A small image classifier, trained from scratch.
Model: activation swiglu, patch size [4, 4], layers 8, width 192.
Training: batches of 512, held-out accuracy 100%.
Data: trained on simulated fluorescence microscopy of cells, 48750 training examples.
Rows from block 2 of a small image classifier, named by matrix and row number. Rows with one number belong to one neuron. Each number is 500 + 25 x the weight over its row's rms, rounded and kept within 0 to 999. All counts start at 0. Numbers have three digits each. After the name is the row's rms in percent of the matrix's.
After each neuron's rows are labels from the 100 images, of 14848, where the neuron reaches its largest size: "strongest on" is what is common among them; "patch colour" is the nearest of a few named colours to the mean colour under the peak. Only what is clearly more common there than usual is listed. The data: simulated fluorescence microscopy of cells.
# gate: MLP gate (model.blocks.2.mlp.gate.weight, 576x192), inputs 64-127
# fc1: MLP up (model.blocks.2.mlp.fc1.weight, 576x192), inputs 64-127
# fc2: MLP down (model.blocks.2.mlp.fc2.weight, 192x576, transposed), outputs 64-127

gate.523 070:533465496500504501519488482506445509477468454468510492538468508448483491493471484515512493514468536479519463490495505518517502486518532503472587518521482510507501507501513480508509534501515550
fc1.523 072:493471499529523508474498489476518486505492505516541510499519434495529518435529528511540473506531498506500515466514509471507468492500480517466500471511511498545485477514499462442487467457498475
fc2.523 073:483530498504481488476500508477543486491542519516503500509516524497532502486516508490538481498508469516483503471533501505547544488539533524485529511538516490541502473485480465511481552505508522
strongest on: crowded; cells: ten or more; green stain
patch colour: green

gate.358 109:558496475503518494541504522487472485477453499464458490506479497503497457484498543483521487544505516441511524499492499524508489505493494475479497495472500493463522495528487530541495528480484526
fc1.358 117:546498452505512443538519546453506457469452479492482507453511538510481472480494526530511476527455511499534555508501544504489488506523481463499509506455509494493501482501511520551476511515450527
fc2.358 126:512501485485499521514492504534485468513533484517518522511503464446499455531485494457482499488536550527514469488530507493521494513479532493505460493541498496545452518577457489469501505492483484
strongest on: long thin cells
patch colour: brown

gate.43 076:486491444508472502523492505487515503507499487513495519468547550509509539488500499482529493576465526496497510510466553489474480523475523481513501506545489499471468522479523487490513486579465530
fc1.43 076:538490520510484484521438478516519506512562488491462485501529500447497517574493443505508476480525477535506501480493518498495497460482530500524547481488514488536547505534509511458519526488498533
fc2.43 080:524429499522505439486539511500500506505481504475478474476477542504513512481549535530494538484497515480498496510448504505535477512510532481519543488488479500496552482506546523517507492485498497
strongest on: crowded; cells: ten or more; green stain; smooth cytoplasm
patch colour: green

gate.410 081:521490509538530473528540526484499473470472484501508510527476499516470455463447499503507545514450508513483513496473491503501473501505509468475533534501499525504478475528496487489525490466458500
fc1.410 068:491479502490461523486508468523449504520495454484503482503508454478520528458468505488526509462493493446515454486518536500532525507461521536495487483521523436499473514484513493478506489495520516
fc2.410 067:507464513512535487483521497529533531514507532485539543485510506480466491520488495538509516502455489470484532498467504505452506490506475503521478485497497506460558471505522536503476518453545466
strongest on: long thin cells; crowded; cells: ten or more
patch colour: brown

gate.449 082:479509505492490509433509458536476482492522515508525488486488479490539490496488479474481487466477539548481479510477482430540464510501587504492512496511478488515480479493504483489506484500537479
fc1.449 086:508503535498475525491453507516452490487544513524483489479525491478550500497502484491490453404500539527485435495481475495550519502520468516525494491498478477519490486527497475488507499496522528
fc2.449 103:525576490523481484491495495527431469526511481520534463517510487470506448507513496472504517489530501557513492503478500474530503478492541501471480520525480476530473487497506491482516471517490489
strongest on: long thin cells
patch colour: brown; green

gate.394 059:547493520485440519513509496488498473478552481487516450472500497466492529466492517510534475541493493466479518512468521484511510512486506509467459458492508494485489470515506540484478479547530533
fc1.394 066:509494530471535503465486459492486493499541521485490493526489497503475461516493501491511480478493499415493576501498531513490536522548508510481480515467486502490523484512488511526500505501512492
fc2.394 053:445571474500495549450540502471491470523447488514510535533510481506503537500462483490503474504473523482489523492554472503424490495452481499495483509500506509514506516500499496504489503502513536
strongest on: crowded; cells: ten or more; membrane rim
patch colour: brown

gate.168 013:433509471490488505460495526485527501479558472513489481523501495484490500499523498484522453561517473469457475489490502563531549500512511519515521492497526493494497458478486487518526494534465543
fc1.168 014:476523453512488498496505495498527469511530498515489503457478492489469490528498480511488479481467503553521537512554498516480548490501463495493487500494506517522487533469467516550496541512462472
fc2.168 012:491529500502526523528490511484448490507460491543541521506494498491480471505503527508510467502463453482505524482529551521457473470481504482493438509476497504475512522552474515514490499502515524
strongest on: crowded; cells: ten or more; magenta stain; fibres
patch colour: brown

gate.244 069:494494467540527519446526521487504431499482492518514539482482501542517487415529551490503506483500528502493488500468531484527440483491524483478525516543488504523497509523509469507510507489487500
fc1.244 080:480501537505520504501535490498484530511476474499521482527459488497469466530493505498474531491515493522485493513467524503494508486524496510463493512522504512495501463520466494538489510487519503
fc2.244 071:508514478505491540485534493494508507521520482501487484504543485486487491502502483528489461459499524522498441466475504510524479498491515522505476487462442488564539482493524438464504477499479488
strongest on: crowded; cells: ten or more; vacuoles
patch colour: green

gate.266 057:467529487507468504523496523512507474504494467535521455502564506479467514511475518495483477505523485504515428493532520493434540531487498474504433519496481509519465480497523518466500432503479489
fc1.266 060:506519535487430505546520498493503495505531525518474522478482520472510477536511523465493514525527517532458494524504473479510507501482487483486488485473495509514461514512511483479509528531499493
fc2.266 058:476532525504525521492500492535516497502544509530512508514507506495514497537469436512480480522478472514515480507516525507535507495473494516525490507480492500490518487487473471527495524502492523
strongest on: crowded; cells: ten or more; yellow stain; ring around the nucleus
patch colour: brown

gate.200 104:518511508550520471496542508451478510497485448515529480493506499488488513511464489503528505445467458493526451532488545484469511491496507462514543499472546519504501492471511488487513455490478499
fc1.200 091:516495485481496474507490477504490466514535505481439494526513507516513463491495495498489498538496502529512494466514504548515439486545498501532493504484461473524562547510513490498510508529496526
fc2.200 093:520474512512496538482483471539473503524487529490455507506480453502463512493529547464517499518540497472489545494518544521486549522552501505493512503493471510518510537490481466492479492477525435
strongest on: crowded; cells: ten or more; membrane rim
patch colour: green